Rows from block 3, named by matrix and row number. Rows with one number belong to one channel. Each number is 128 + 32 x the weight over its row's rms, rounded and kept within 0 to 255. All counts start at 0. Numbers have three digits each. After the name is the row's rms in percent of the matrix's.
# convs0: first 3x3 conv (model.blocks.3.convs.0.weight, 48x48x3x3), inputs 0-5, a 3x3 kernel for each
# convs1: second 3x3 conv (model.blocks.3.convs.1.weight, 48x48x3x3, transposed), outputs 0-5, a 3x3 kernel for each
convs0.0 094:121146076117175116127145128112139115120137115152107137131125130131180075140150169103127108154092138129102127168122121147059166125111141107121118130118158145091152
convs1.0 096:119158111108098100141159116148118137112159110128137086106099042078093086139154178115140158083130164101150120057123146103086185148085131087128130139158162128149124
convs0.1 108:105084125127120141156106160122117160139074160103096105120108061132127059121136055122074085120125073148156118183136124100090071115153093120133136167130118125128143
convs1.1 102:174137108157110075101081107158131111149145144119114168132150146121114160125107119125111139151105137099077065101106123110105115152138112080121153147154149152085115
convs0.2 104:101144084157160129117088135172123079063133115133116121168103133137079092150083113064098170121119147126136158116120125123143110114145140092146116087158097076124145
convs1.2 098:155076155085097081048149147122150120130112134101130130159171118094140108165139133091099087112141154141106126126136118086108131123193158138165154139187098136141163
convs0.3 102:134146163113152134096148127102119056111150152135081102126083077119094133125107067112089142073135123066064050113107126111077073058097093134127076146126081148081046
convs1.3 101:110090099069109104047061070111104119201105078095073093116128090147198091116109075168132113121122078096123142174155133103091125110096120210087104218104139126133154
convs0.4 110:146106157135105153158109146111100118039102107070088150117097039125049056067055046124106095132138070121082099126126111153122149121107139121123130089104096129126123
convs1.4 118:104115125089098100050097112163142187194165213221186142176164144143153171156168148147175207150144115129075117122145146149137147132092110175165112137165143113148156
convs0.5 100:057122156051108148085094142037099079094179120114069128133110115124074177107111120079076158147106153131116164134138131095121133088112106096178095072163067040081122
convs1.5 101:100107170025136098109121097179114181132148151150103083138107140183121163107108122160147160085153161148174116135173076124138092142163193144130156138144130143172148
convs0.6 102:102128140136091121136124123149051106087123139080157105154065095150104105146099135055090128127070109156167129208131102176134119160100113081124073109141130084131147
convs1.6 097:087125119146122097170208132164112158165147126159155089117141167078135188143094108079119117103136100109156122091145119112115164107102152136115133132155163079194125
convs0.7 095:107126138166159101141147138185140130138123175111126134146153106135155122120143054155153097085122093097098091033149119096133120136139135173120132143158119135117075
convs1.7 092:125097091115128058099095105094104149173107105165112113109180103109143081123122069179151137066127117143117155137156126165146108111187045184119099128146115148122129
convs0.8 097:133087153076119166038179147114115123061130133112146105123145116098168138144176097069104148086141134121092157182138159124147139145121112147133133130150110098133111
convs1.8 104:143147185136168192137127138108109173125161115086117103159117066140087167131116172112120095062139153106161156116099106163162038148139141132103154145158197152129090
convs0.9 097:090102131139141127148126158085114161180156141121107145095115150149111120105120159103124143061156126083186098145124113104117140191199099094165112136107135114083143
convs1.9 101:140161132092087077131100079122122139116124150132138096146149096169137123146105115093161161169118128091134120101161141118156122109155175184180097224136174172165124
convs0.10 104:112132098100069124115138116121147113122135126108161140137106087119125161090097070091125140073098096116083148095101091125116118141146105091108088138122129138126094
convs1.10 105:097091119052173131149151113109096110101062116121134134161193115108181126152107095181160118141122161116097115169113117130179151124157160169167153142127159157130150
convs0.11 093:091141102103109124152138101130156131169092158137099114113164134107024080098119139125100063064105146149133120119093119127145138137133141122135077158068105163087109
convs1.11 090:102140143117049097066147134127134113123197117097118109132121147136105104117120118045154164160102093122078161113091145170173069180128081130174103131161095122190107
convs0.12 089:114088166148091183139110134114158134157136162112152131126108164121131180145133123096167111136121131158100133142128122126092124086110143132133149099088131150117133
convs1.12 090:091152137054148111118095110154171165116215169100065146109101152104140124102132101138092121071169128125140115172116125111120132086115090129147170141160116075127105
convs0.13 096:167104135114061162170095163147122134133074119139151136119141134112131134119112093130172051111165066131150107170126141104149116098158099123113189144049139123096113
convs1.13 094:168087100141111126116119150126113109090089175107104148118145147154127090176155082105126123120150101061085084152143092147153112074104086148128113162055140197079153
convs0.14 104:063103098112081080131093143140125156091125092128134148155123080120131137118131140084098139084086116114136125120154147158148165106120139121158101051134124107098130
convs1.14 099:127103158064060121104137172106072129136154136155115124132139155136142153121146150123155157129125189175173101103161110126130126117154159126155149109155103153159165
convs0.15 089:114159098083140139163112167091079112108104111119087149109128145141098130146105111148151112177186144124175103160107109138114129114105162153134106156178087117081086
convs1.15 089:083101153103193121095152144127082090149162095151154125149130142131080149157146108116126078121149142104091129134071166177086149119111144190186119074149090132078112
convs0.16 102:129119131139172138135162129124129110103137124113127150092108120114130122043085151114117140148177162157166164116110178133096157133136110130131082121119115112137144
convs1.16 100:116088203084096137175117117151111140162126151098151176159111124113158160124124142139046195119117145098122086129152150142089145142144153098153162208133121151164170
convs0.17 105:134137155104144123113145107093128081104128096114106107148094076137087072131118090100134133141141119108118151171170136144144130109132162108127095102126100096142133
convs1.17 100:156112184170152100167142095131132127174184161165151110140099114115054110154102151155153120106197133107177077164139096112101090161116163147152109144201151137157148
convs0.18 107:107140108110173120141159140067105122148112076113122088102111149122138140118125140085184135038177106122171094104134149052142115056125129121057159159073090110115047
convs1.18 099:065051059106070100197081127114100103107078126139140155141150110149160097140125104115066079120047121122095136143088088145139102150160117136175153137109133166117138
convs0.19 105:155093137193117134158120164130127124058079138087105137113080117112063085111147135128108129080069120134083111117154176128144144126157108113064121121048104130102128
convs1.19 100:090081074184079105172080070192113147177140147117191197110058103136112113163115088105103163121150148160158101153134091126156133157144102151206105145153129115165144
convs0.20 102:134112067153126077117098106117134149078061108118032047144139157126080106119118105165103126136108084096125119100160149133179179146178155139089150136043121121106160
convs1.20 100:077133234097141194132067150194134138170083151155112147111113127149143151164169153157106122119097172115100136070138107117162162085171157146119110112133107124117063
convs0.21 097:089112112137177106147142142168112096130147175117080107115127111161097061205121163135145089137155109133124067106118161073094137116104133144119089132165115109121094
convs1.21 096:117156129126110148143105153072056086160179073120119149153143159103086151122123109063120059156114147119123113122111104155098180182151106102139151117142151124157126
convs0.22 103:118117106129126129102109158140098123101132136111099066075145133117097120127172102128101124139125125115102130118124161150151154145128143136086080137092116127127088
convs1.22 101:090208153117146104072115152076130095155117116130133138153144131129112130119116142112134168181168108124109212130056118127098127145121106148179181167182157167181131
convs0.23 099:081121148171019135134046124115099135139118159107139129157129145166093146140122069115125133102101109118121058132102153145118115128117150076128107066092117078084098
convs1.23 094:158197179177169118106123117122133149060083099083115108137143113168177123136118132113063172084204134129128126134146154121119155089136154118121125119127171092160129
convs0.24 098:147118124155169105151158118128137159099125087150077071118112092052118114129118123116146119123200088000173084160126113125131151152179145136150167107112124142105119
convs1.24 089:125107076119092093155095106140106112154167153175184141144138059173109043150156124143131140076143123161132098144167118089110087078136133204138125130094124145148138
convs0.25 125:137116121101052125127096139113139129118115140143110113108116103135174127129162123074036065236205101214144056125122134093117101142151088137160117078179158061129132
convs1.25 142:080129146082091131108141169116100111146085137148132145125166167130182156109106115114107125075128149097080105135049050103064040122153125109138114150127102128113124
convs0.26 099:129090149155083143104159104129133176144080149105188142148100082135042092162121114111140095095097113162184127098127136126164152120125129184158116139140116135191103
convs1.26 100:117077119172103142168160084172166109136100119137177170132149139145158149137157153130071116165073107099099102183161166134183165117137127066164157112124142143150144
convs0.27 101:127161149098180142113123190113158117121137115107097135115077137124070101099052076122129151128121152091134119121092139094137113159135151119143083152177109154125144
convs1.27 104:107090125074092067033082094184115138162149163101110093102093098150158147160157163129112107139099100040096121111114151104056112094031085123093106112102141091072124
convs0.28 092:167159141144127102147097136116096063094193162112153132145085123129145144161083133094140167142172115152173132162152128129146084125142135097140118104144165138147138
convs1.28 097:148093133066075166128158180103122092142148178106123169135140130173182129132129122191137146141137171102151167199152144088112118133160129118155127152102148095151138
convs0.29 084:172156156133145191132079139099119114135123103193166135105147164053103070139165079165156154126179153129144145144164105107148092105161116166124142178117166190131162
convs1.29 086:098092170117110124108140121131138142143111216146086187155168158126114101137142130095109140113110097000071114162153119061106145052060063114110163115066124118121117
convs0.30 106:132120123149070109149147105110143149119114148132105137114136142114154100127117100145097054217122099163117066169141127172143137150156136122148112082151142104138114
convs1.30 105:118151149111089133131155139156090151204083105171152143135154125117215134153173112109060106131096122180161096087148064094115091102120144148121131207131130125114151
convs0.31 096:132133089129168103148160128110124132127117118124115120123160122146096103153103077153167136173150080193167073167125098120134071115150128123120114139133141128137175
convs1.31 100:138107127108134160118111125159142155146142121088167153158140135150164141139152126112177104138129145159136131140159102114138125130161122114165173134158080128112166
convs0.32 090:145175144181104126152123163111100171127123135133169163125131115115153103106118104197155137201124153181110118163146168198174068209165135066115104077135149119136115
convs1.32 092:190177061182114129129166143145155080118118165190114133105164126169165102166139120075123151164071122103078146071131146152130119118122138105129132173104150092157101
convs0.33 092:094103154088148103181163123129142109106142095128111108164156109126134141133109161091154178142143094136069138135134068161129145144122130125106127107121114160115102
convs1.33 097:162163204127187144136152128161098104189154095157101117153144158100144129133164128195105122069059172172122091157144096132158162095169164121094123109111101132068119
convs0.34 094:113128113071117162135117138114158148062097142173185126072066145157071149150152153100098153187138131165155145119117125103082159118150144156159081059133119193124147
convs1.34 094:091129164111144178147147138115098144165084118117155114168141163084109183137097151132131164075166208108052087146114124170103129159183161090120175147153105184200100
convs0.35 096:116184147127056144115092088124148146160097168126105147140139154108091126151164140141167109174192173131090123113141130098152136189182157121151123120078151075107141
convs1.35 100:160189181143133120082189132109101162127150120150144123159198173173141128140125123078189175129132098116117155049164160057135121109106104160057117069111170096167140
convs0.36 106:147093094166095095136105118152102128116108160152104099149148157102143137092128125102135125084108094103113090101138131150115123133116123124111134126101132113104120
convs1.36 109:082140141153201146077155151148158165098123161124167144152084118122084121123098112111097123122190178042105171169118117112182135137106158140149165112197212113093184
convs0.37 097:164171144153148153126111137127146089099146138097141120130111116133135126167162103146130109133149084152163066099098063143109085116074124136124077157142076152132128
convs1.37 093:104127098082187105073141100147076102136088086138136102067039070106079087144113112179085090114164181132128119140093178119074139175094148148145102128094102101136153
convs0.38 099:097107144107045115132094125163126170157092126108140114114166139109122126137113143123121119123106176134075168159114123128117116130107114100126127087098147121129102
convs1.38 094:174113124164133090111171150144153143160156099139163144128107158142121190159129127090142096100143101164121186141169147145142161162125125100124187182153135170169145
convs0.39 104:090154136116091124080141086083113118166134118136148169125061124061079109139166148117133131104111149089130133096101135139155129170161136101132103117112137108112115
convs1.39 105:101064144052108085110138086136129101170113131111106153126122140149211129165097093139118156174126138080150125105129127116050165145166174132189147183165149123098198
convs0.40 100:115189144124139104129081099040096089072093112104117104044111076059104074108118067133154162109028081111081098151125130130128120053112140009105086069112114124118132
convs1.40 098:103124119044124142046108097164114093167155131144124156094074078066122137105166144139133139100145167088130119134106138103088119081102143153163138125173169079105136
convs0.41 095:152074089143130114157152109156189116110135113131137150116116115185132107137095053107096126094138161096152158169116197177092172143077161084077081051134110090136123
convs1.41 097:176126162152112125138166138178129109125143131127162157121124141174123115136134116121107205152226119145139177160093130124094171155142160138136131153143155123112101
convs0.42 101:111107171114119121102164117109119170107092077061077090111132181109140150113155146099153117154181132136163146143162148075128116091130135089135176025144181104140162
convs1.42 100:145123171108073133107128145162123204167138156118148111102087089107123141095114150127026129131144077087140150120121057151119135149138186118121171167116184106147173
convs0.43 098:112166139192104161136101121053056116158123134126145132116143129126110157103170121123164100110111122116152104116154088110138106144121112137072106134124132146099112
convs1.43 099:073116066128149182119127136121114178086100126145093120146117109129104115148127126103146096124123147113078155156143115154119041108139121200154145137073165178118129
convs0.44 105:110147132151204087132086119097102126116118126149136178091118118119094097104147179082150130127127138135111072159121119101089132118121132116101121145118086112093127
convs1.44 108:061175138098177133113125121098128125124143108137100074162130095150153111121107098112113134124096146095138181108112104106082125130147141134156127122170182119186171
convs0.45 101:148166094150079165109109146147164082147125116132135108108133119107093154160117110102133087134089134115093083105114136103133144130120127087145091081098152102133154
convs1.45 107:125078156097149078167085126182116128149171141134079136153116118101124143070105141108135141047150105125188072101137137113056160074131160134163141107187180099180134
convs0.46 094:045123187092142179067120101099125179053108120104109104093124105140101105127072095157122137119150120150155121126143130095158077128108092119134133087131109047107113
convs1.46 096:089156124029107114102091108157131173175118150115135124097128156115110118095161103136105085089176108187145088119099180124139104089162119118123128114127176156113162
convs0.47 108:131129170113081131104100130137126149167121126068098121112123115122159079144170106119154165111060161131063129136094130133109150125118141128132138088066166061091154
convs1.47 104:049120095081117156124132132142118123124137133095109110155073037107110165124123159110135122167111187189195162189150087180060069148098142102174202146133175171140104